A small image classifier, trained from scratch: 295000 training examples.
Rows from block 2 of a small image classifier, named by matrix and row number. Rows with one number belong to one neuron. Each number is 128 + 24 x the weight over its row's rms, rounded and kept within 0 to 255. All counts start at 0. Numbers have three digits each. After the name is the row's rms in percent of the matrix's.
Before each neuron's rows are labels from the 100 images, of 14976, where the neuron reaches its highest value: "patch colour" is the nearest of a few named colours to the mean colour under the peak. Only what is clearly more common there than usual is listed. The data: histories of elementary cellular automata, time running down.
# fc1: MLP up (model.blocks.2.mlp.fc1.weight, 2304x384), inputs 64-127
# fc2: MLP down (model.blocks.2.mlp.fc2.weight, 384x2304, transposed), outputs 64-127

patch colour: white
fc1.375 096:094132132138128096163098124098117133118150124127169159132115086135135132095167173133129123139119132126144146167094118111135126112132194170115130134089146123100129065194114114134152150128104126
fc2.375 101:130118120140076151169110103143136186096142173160140099128139154116117153146149159126132131117109142158133116144106104109088152133145124158149137145159119158170189121148147103150144130117130131

patch colour: black
fc1.94 096:137169096146142067133077155121138173112123101162124156146138149140139119128142111099119131185102137163124121117121109115154124150157114088130101126122131150165132157150110147152105136170156137
fc2.94 095:151127137108076126129102126111072137133134140142170128160095092121107128124139103113161170150162149112134136164161131156084141166176122159147153104126113085151111140121132095121164090147102132

patch colour: black
fc1.496 102:140141153143119152124107094129119158142092123107136146123143140160090133121108105142144177116103112117133104110140129139146172133161146144120107115128155167135161113086123129167108163137107179
fc2.496 104:132161107080097160149129097138165153132129125144116103128126155128106149153113127103167103141093150151155101098206121136165099132109179132106095148150162165154146145121114072173144139139145147

patch colour: black
fc1.144 099:131114096115116152125110137131104119126116125141129103094118170128128117126128136128157144126127115108105169147127104123101133147151100140131135108150086090169156126095126122175097168124133091
fc2.144 097:120134098084134125118124143088129130126108110112138149091127109106108115143190153125142139130121112124113109150135126149116112116140141165160132076124092100112143075121111106104146092099115101

patch colour: black
fc1.605 092:149141119146116131157089107112174127067148158118140167122138168132142166109144093090163131130137122142111119109103080090129139136112122159125120159146097131189130130148154153141104130136155132
fc2.605 094:153193126149103138132119128122131121130088152131131151157147140133141109131155129086141189119126129147148097145128199142119119164163156136128159080145108125140153166127144097139126066126090098

patch colour: black
fc1.740 091:144121107155123097129117166153144176105130115130115140145110150136149093107125119081104139159148135117114112112127123095116147134187117117144140130173127134163140139120122118126096118145130152
fc2.740 089:123109136140110124124106120088106127125115139115146161136153126125140177126160118090154142133111119125115108142110126193068130129145117148100136126130128126166125165138147111114160109142127098

patch colour: black
fc1.477 101:088115133119121110121156195114099141103090142115107152137113168129121139146124156106136165154157143145090102153122141116123091154149133109115125153142100146106166099155123170135108118140175156
fc2.477 105:136142117110165128125149153131115156091109133107127145144133112081102112111146114148104155132124124130120138125093111171133105107107138083138142152131095138097138132123130114096118140133158161

patch colour: white
fc1.205 091:144123122141097122129168085100131148136089103146144169162141126164102106111106177169175137169109131139138104138144128104130128121113169076119163109125155137130102149092142133127120094139147110
fc2.205 095:103165094147063100123156096111111119113117131118130127096085141130132154120073120136157106160110116164126134114129154092129092080105147110150153120126154103148117114132126133133121157127120137

patch colour: black
fc1.714 106:107150125148123151122088090102142135130117105157165115147137141136130131121132093110122121140121159131143095084149147111133153155125136115123092152084119153199126133171137140139129121094152107
fc2.714 112:170152115092075101150112162139126094127135139147114101149117129150105105118137081115187152135106179128129144124157137160127142151160151116123097094130122117132097144110157089136159115091130136

patch colour: black
fc1.213 110:130126138129132150149105116165119129130126130133141135113140124144136131139086119154152096126102119154154129120161107144100111127162132122115142130117131181123174116156129133100108162116160120
fc2.213 107:123135154169142107091143104128116151133116130127108087118170152100147130088158097132142096150080101158147148137104141135095114136116120118151197132150138142088135143130105080137142124083116121

patch colour: black
fc1.542 101:133125074163097108142118140114131142105116135137113090098172149128161131127153139150110103135116147133114152124153124111068105153135108127156121148136100100191164104115158107137112167108102090
fc2.542 101:119154145146140112125146173065126119086108124105124088095135097104145106133112133137168131131146113135134116117125149148131104165125116158111136109135072110109150145128099133131137106121126105

patch colour: black
fc1.598 109:102108101075134108105100119090173153140159143126153150121103111135130119096118132137146109145096125101092084110135155131101145135136106138128099104119132136124127154172130101145098096147098117
fc2.598 103:112140162108147107130131152155124140167134143111172110152143116118122141160138083113124087103131181112139126122123127116120130163126127113135087158106081124101071149144143123182164088108096152

patch colour: white
fc1.170 086:121114152133148153149156119156120130112127124102163103155128078093130131140167114135098148140130153158150134138112118130106127125147121134131202153103117173139162131124109117108133143159113108
fc2.170 097:149127092119132134148113109152124156119133158180138127116140165159119121142131139099161140153117118164116110140127095124116121117146134135106120109119105131150158110173122099119134108110122132

patch colour: black
fc1.365 095:131093097151112126090086158117094126124121124119171099165128140137124109141124180126202153164108114101127149158149130139142115152137135139134126135103121128166135115097168161123124157144108088
fc2.365 100:135101094100108112109107145126147108153143121107141128136079119124133119148099101125163166158129111111159098129145126108141106136097077132176098088156140101108177095142140142103130123110076105

patch colour: black
fc1.695 106:120129133151116171118126128124108140122127136100134145146158061109127121121093148105190155144101110137110126160146124130152095129174102114144135145141144093124146072070168126119077168156103143
fc2.695 108:105139152088128091146114158117138164144116108173106152108142144087148099138159147140132112157080143121148108113124142115124068169117078094145117148153146137077154123108109104117174110105146112

patch colour: white
fc1.712 102:126172129095116118176123111169153104176133153162150126144122087116140093100153138141099142155146136139119143134120116140134140116156129114155150133112115159107120131192136137107175130159124086
fc2.712 101:157123151131136159096091119174136151134145157139103114082116120160092109112163120146132148149140119156119102111117113128133132104138124144105128127163090127155137104130131108131131121078123138

patch colour: white
fc1.541 119:157127180147115102099132134141126150110155129134127121108099121124134158112121141142078116147130122155117137158108139108105168127083120148106135130103095133124132168131096149113158114102145116
fc2.541 119:119138116128124074134160141125122130118157106136125122148115149127155157113156123173143133154118074121137137097149112134185097177129117123148096116142076122134112138160185137160158131126121129

patch colour: black
fc1.332 102:069081086104142108100143150106133143134133095111105136103154146134121113128152168119125123138163108143110132126156103128100102103123135132117138111111134122133156123131145119182144154124115112
fc2.332 107:118143155104185128150124142123140149114155113175123143120117123083125105124175142138134140108112177139114118145151104125095118153145152111124161128155057112084149134108077106137145116108149127

patch colour: black
fc1.299 094:156149158133147119121101114164098138163105142125132146111164136138145106163121143129143141080135105106116151159112116159125140121127105114123148123128151145159129108103145145158119143126136144
fc2.299 095:133177108102155138099083087129154154147118117123114135131133121184124124115130129106106122142119144142129144113180140078173171122081133123136121166151123130128135120115157109184149111144163160

patch colour: black
fc1.374 107:095144148114183154156139130120144105127062191134146154153157147123108114147138121126126102090129095117129157139144168112107132113089161141133115116098096129118162126094141102141117120117087121
fc2.374 101:194183118114122179147174171068114107156130166160073139119175055114189163144122151125095130159118104122153140129127131135125067106097165141091157138110107105122124127151120116144147130136157151

patch colour: black
fc1.444 108:094178119147172134133101154143159151113160096092139131123147089111157134107157130159115115120167115126203096106147106109118108118114100106107115073162144078152110126117110140116113125151143103
fc2.444 107:126128143122085115156107146158132135104108079146112123122152130121145160162078139156119115091137161116137119128091086109165128139189164151125122162093144130131129153100113077148105147106144140

patch colour: black
fc1.114 120:097127130107128112087091120105103119155127093116134153109145161100123178110090133141121183177155138149147127149156122167144130169093172140170121132133134127128149104095145150164127149117140059
fc2.114 108:144114120131124146152118134104127097116144142083145147151162119119140125114132131119098178181140121136159079145106108123147087116105176099137145138121089073135103116108151105136125134098141140

patch colour: white
fc1.349 116:151120120162101112116131118100156145128134143110126110133123108155125144143132145077146158083161146088118131151173170094133102148129148154130125137145128116108168112139143107123118146153092123
fc2.349 115:120152150163127163082177146117145128079158086170086129089134155162125119117166176173174163117103073105103143099138087159128108188133175135140096103140139155122129118124130137152135081127124122

patch colour: black
fc1.471 105:121154156123093112119079125138084122126122158155143136150134156125139075133105128119152140127150121100090118163144100057105109113148055142148105158143141099123140089106116168157113186155128135
fc2.471 102:149115159096102117148113155136138116137122145152137123128127153102163105117153141172132116165152094123155118134119129122112152152110112125136148111131086138070125109114104103099117133099141110

patch colour: black
fc1.759 112:142097164124118139123143104090138123169109119092088123149130167129087133129126105143142150130158130187136117127154116127124167130139150130124124124104135142101175083130113142134146134141141079
fc2.759 102:120148110129146130139083104108154103139168171134177154133125127149111125073140093146131166114148155138138067115109135120137130112095175118138104127150132132114129147087142077091148098111130117

patch colour: black
fc1.747 102:115110097142150190133137122109148148145134134146162163139107126133157142113149089130152111109173114113168162084127105159096128136146115136113111147130147145141132097114095146139163169084144134
fc2.747 109:129177124124067145125131161082122119117114083116112117128142146125107127090138087114129149127112150130115100104097122138124093176109114095089136136116122109172104137149135096161157130094135125

patch colour: black
fc1.20 100:142115108144144151134112140121098142111146122143099112143133185117119088130177191127140113096135113133109110109117121122107121077160137104115113082070132085157138084100111110146127113115147155
fc2.20 101:121126156119147105114109124097192127112126162138087131096151124143165089095148147102126090161132120138135136124097108173116153175151109135100152104122085147087115180132072095101144132110153102

patch colour: black
fc1.569 106:138135152098167138142101157138134121121128084136149093144152107122102124147143117096131130130090151139128110109139132127167127162153120153128128130114172117138087119151160140127124120105165138
fc2.569 110:097174119106100151156117112136112138147130109143141111161113119142132134127104123109105086119120143123137112106097171125106119189151103120101083131163093123143092093123149150107138117142149141

patch colour: black
fc1.614 111:131114160119133122126109109106134087097137131147150119155155120125131126121163129127147108150090139137129124095111083117187150141120137133122157144119122122153087100177120108132165085122146171
fc2.614 106:113141110115135148134135128152113131143089142162118099169115127118112109104118120102107105140116144108148125120116173157094121207177098158129068116156109140152138107114163124109108105134121148

patch colour: black
fc1.750 101:148153100112065110113114144113124120144108149148134137155111169122147127128135177120174155173133136121132149151143110139102172132141096128145122119114104110094096093100115121102140115147083085
fc2.750 102:151111126131108119117098118100167135129137140104144146117096140105125117104100136112116157153121099111171115127125136147108135178105058127172112124152118109109165097129099111132125148108110148

patch colour: black
fc1.329 097:110103149123147156124121167144072119152107077141116110153170124157142082138138172123135143108155106125145091131125128111150124134154133172131150107069167088097209111091110132113128139116128165
fc2.329 100:111131115112123131142106150145152136153123143151119125074149157124173084152134128130164125181144138144137147160142108127125106154122065122134128101138130151116134129120143146115158135115133129

patch colour: black
fc1.762 113:109112124115128131148088143118149123124141118124143128133130147109151129126141142141146110126164140135135085149160126101126113137142140109105128129122109142156093132161137138110101093106162113
fc2.762 106:192170106078096100171135146143132181192144174134158103158102198108117136121130131101124141121143134149120126135137102161136133090182141148126130062201151145106147116155139122126108129110123132

patch colour: black
fc1.661 087:123075118116126112129099163118142159086140158140117105160106164163132121143143120137155169158130109117100164134161126138107131163154154100136112127118105113158145102122147148136127151133133095
fc2.661 095:161138114160091144094115134120140103095138124085117104124130113139155109114097126121148128127130092137186077111112117134149122115093124126156125074126099095106103146145132136099133132082110104

patch colour: black
fc1.421 093:126103143124156124145112176119123144085150116133133135145104149169127143120149140158153159163110110104098167151125124157153117162128173101140104111110104107141164109119153142122112149116142096
fc2.421 097:158111119158116150099107133162142105114122146072120106137113127137146127108111136130144143114124110156180086093103115143164131127097122133180103072126101087110117155145158145095139130096129095

patch colour: black
fc1.217 096:106129125137159150153151136145114131159124110151105094142157156124162105128152178105135108110129109142141095138114118113114113135138157143100111126069157052153168086126124098138135151113157114
fc2.217 100:121147143116151100124106138133185160107144146161096099085149118092142094134122158125165129128113164150138157164141122148120132159136099128133135110142107137077116161107087140114152128149161093

patch colour: black
fc1.733 110:129119136088183123132101108114077120102112118133126088110138109119105114109119115081133102145105145141144115141106117098179136142146102157112160158094122155179085117129107130146114094083190151
fc2.733 119:113143150126138136128137110139132135128066111130119080095093163139089133120118102110127125142136174139160115123136161112121123158164028120113089150163129120144118088091112128134145114153099157

patch colour: black
fc1.730 091:156131128136121119169107170105152147138139145169087126126147156145197153112134115134164159190096114108151161128144111151115123140167147143134157121120129107176148089105152150132084116105134112
fc2.730 095:149183127142109143092123135067148112096127106090146116137142115115146113124126123116169131137129107127107132129109135160124115149130129135114140090121097098093133162156088130106143068103118086

patch colour: black
fc1.238 092:143165123145159073124082164101118182113122138134114142139134153161155125103148093103160161186098142146126126107125115130160138152136141103128113135117114170191111145139119145131099143149127136
fc2.238 090:160144125135090118130099144125133082117139139140148137186108105126112128112149111082172151158143113140123121135129125149099128185177139148142158083124125081127114144132131095137153069118089130

patch colour: black
fc1.262 107:143094115120108110103133127097108141110121148097150113102110138104138123107192122149193144145124097116136144107144116124104138129114079160127128121106092092153097074108136130115119105169105135
fc2.262 102:147170104146159127138125131117125169165128111156085153118128117122072145116122117074138121137111118136192147134107111137111109136160147129126150100126154100138171102097108126112165095133099171

patch colour: white
fc1.469 096:135076156156150154158115093118088104137113097136157151153109079119121133166140115134099155110095116143154117122141131125100102117133136130131110139093131161119147128135125078121113135137104126
fc2.469 097:136138134146166121107107132190113146126157116152133114128136176157081166138147161144161122138112170138141113161123096145133114091151124088100094143120110133161134106130114135111128087109155131

patch colour: black
fc1.382 111:056157144101138128127122121127133127137141118150167128175082112135163106123128105103135115164106160094120158132143114120149164143120109154106131154134191140125145095162116121107124105104141124
fc2.382 111:124120167080130139178129157146110134143126121133157124142117092106139142129119125094120114127157155131134103118132116133087107191141121090105130120142110110155096159135106115133149101101134141

patch colour: black
fc1.729 088:128100183111061109119105153136152111155149128147102137154121137120105097126130135143221122178152113137133144098191128155138172149110122138149180105095104114104166139156155139093141152099107148
fc2.729 093:152127113162092137116136117117129135133156121188107181133092111146104109120114118110157148124103099135156153089089131106103106143165116163135088117125159102122120145134182166130132118142091130

patch colour: black
fc1.557 105:070133132091156139123148134149134148125115148130139137178129130100104100138146108111083125101106111109130136143120138134075125114134143100118124155120090116137141127137127116125082145115104101
fc2.557 097:133181155122165167127138104157139120127111140144115094127164137113175144120115178115130107105075144134153112111105130156173108094113107152144152137106122128105086105165143123151147134156126137

patch colour: black
fc1.297 108:094084139138121115166119144110179159105151169114132148087173079147109119133139115121119134130154125125166112146132146057140114151126143110138126099129132108134115149104112141114126144143136101
fc2.297 101:115166106158092096125131139133157142121126116163098107119132178143142159128101130161122130097121107135111133124078102136127144132148157123088085131118106137178101166121121081189104087058151136

patch colour: black
fc1.108 089:135112129120141105170087143137095130108129121138131131167107151132131138116153148134148161131140106087102128147119103159149127115148160114132119100108137072145132102139087161109092159122139092
fc2.108 092:147148126121124147098098149191153122114125146101110118078130119151145104129120136132147146112125134154139110132129113144140129115098102153148083068115100108107152125131133112098142150107113075

patch colour: black
fc1.389 101:103133126117126128166144115148107141130136107124168132121134146145142121135136172121126130135114159107126134126119141116143150138119109156134106154103162152121120113112169158161121151106166093
fc2.389 108:104129130118125162144143138159126123124132128118118062116115131106139156150112086144131119116141147103137096154145126150131147144144110123099098094112131138147087135110149139117136127129148128

patch colour: black
fc1.414 104:107136117124091077130126117116149151147097137119138148123145144151164119115134112135168150140132096144124186107114166121087126164152126150101178103118087113164103120126148118148094123135112135
fc2.414 094:145163125122097139080133120095132119145106107132161144114130124113128108170153128133175128104166084107117113117186129139097111140132113126105163142117092094118106149120061157124115094087136110

patch colour: black
fc1.649 106:127133151129139090139116124113116139106142115112124149153111157136131149108127156118108164132129086110133147122093095147136148129113175097116090087125109099143137107145147109131089114114149087
fc2.649 104:146153120154127152098085145183140093130132151093101083127135102142160125090127126124141133098123144130136130101108085166167158116123135143161084060127133097121123134134152108117127111097138102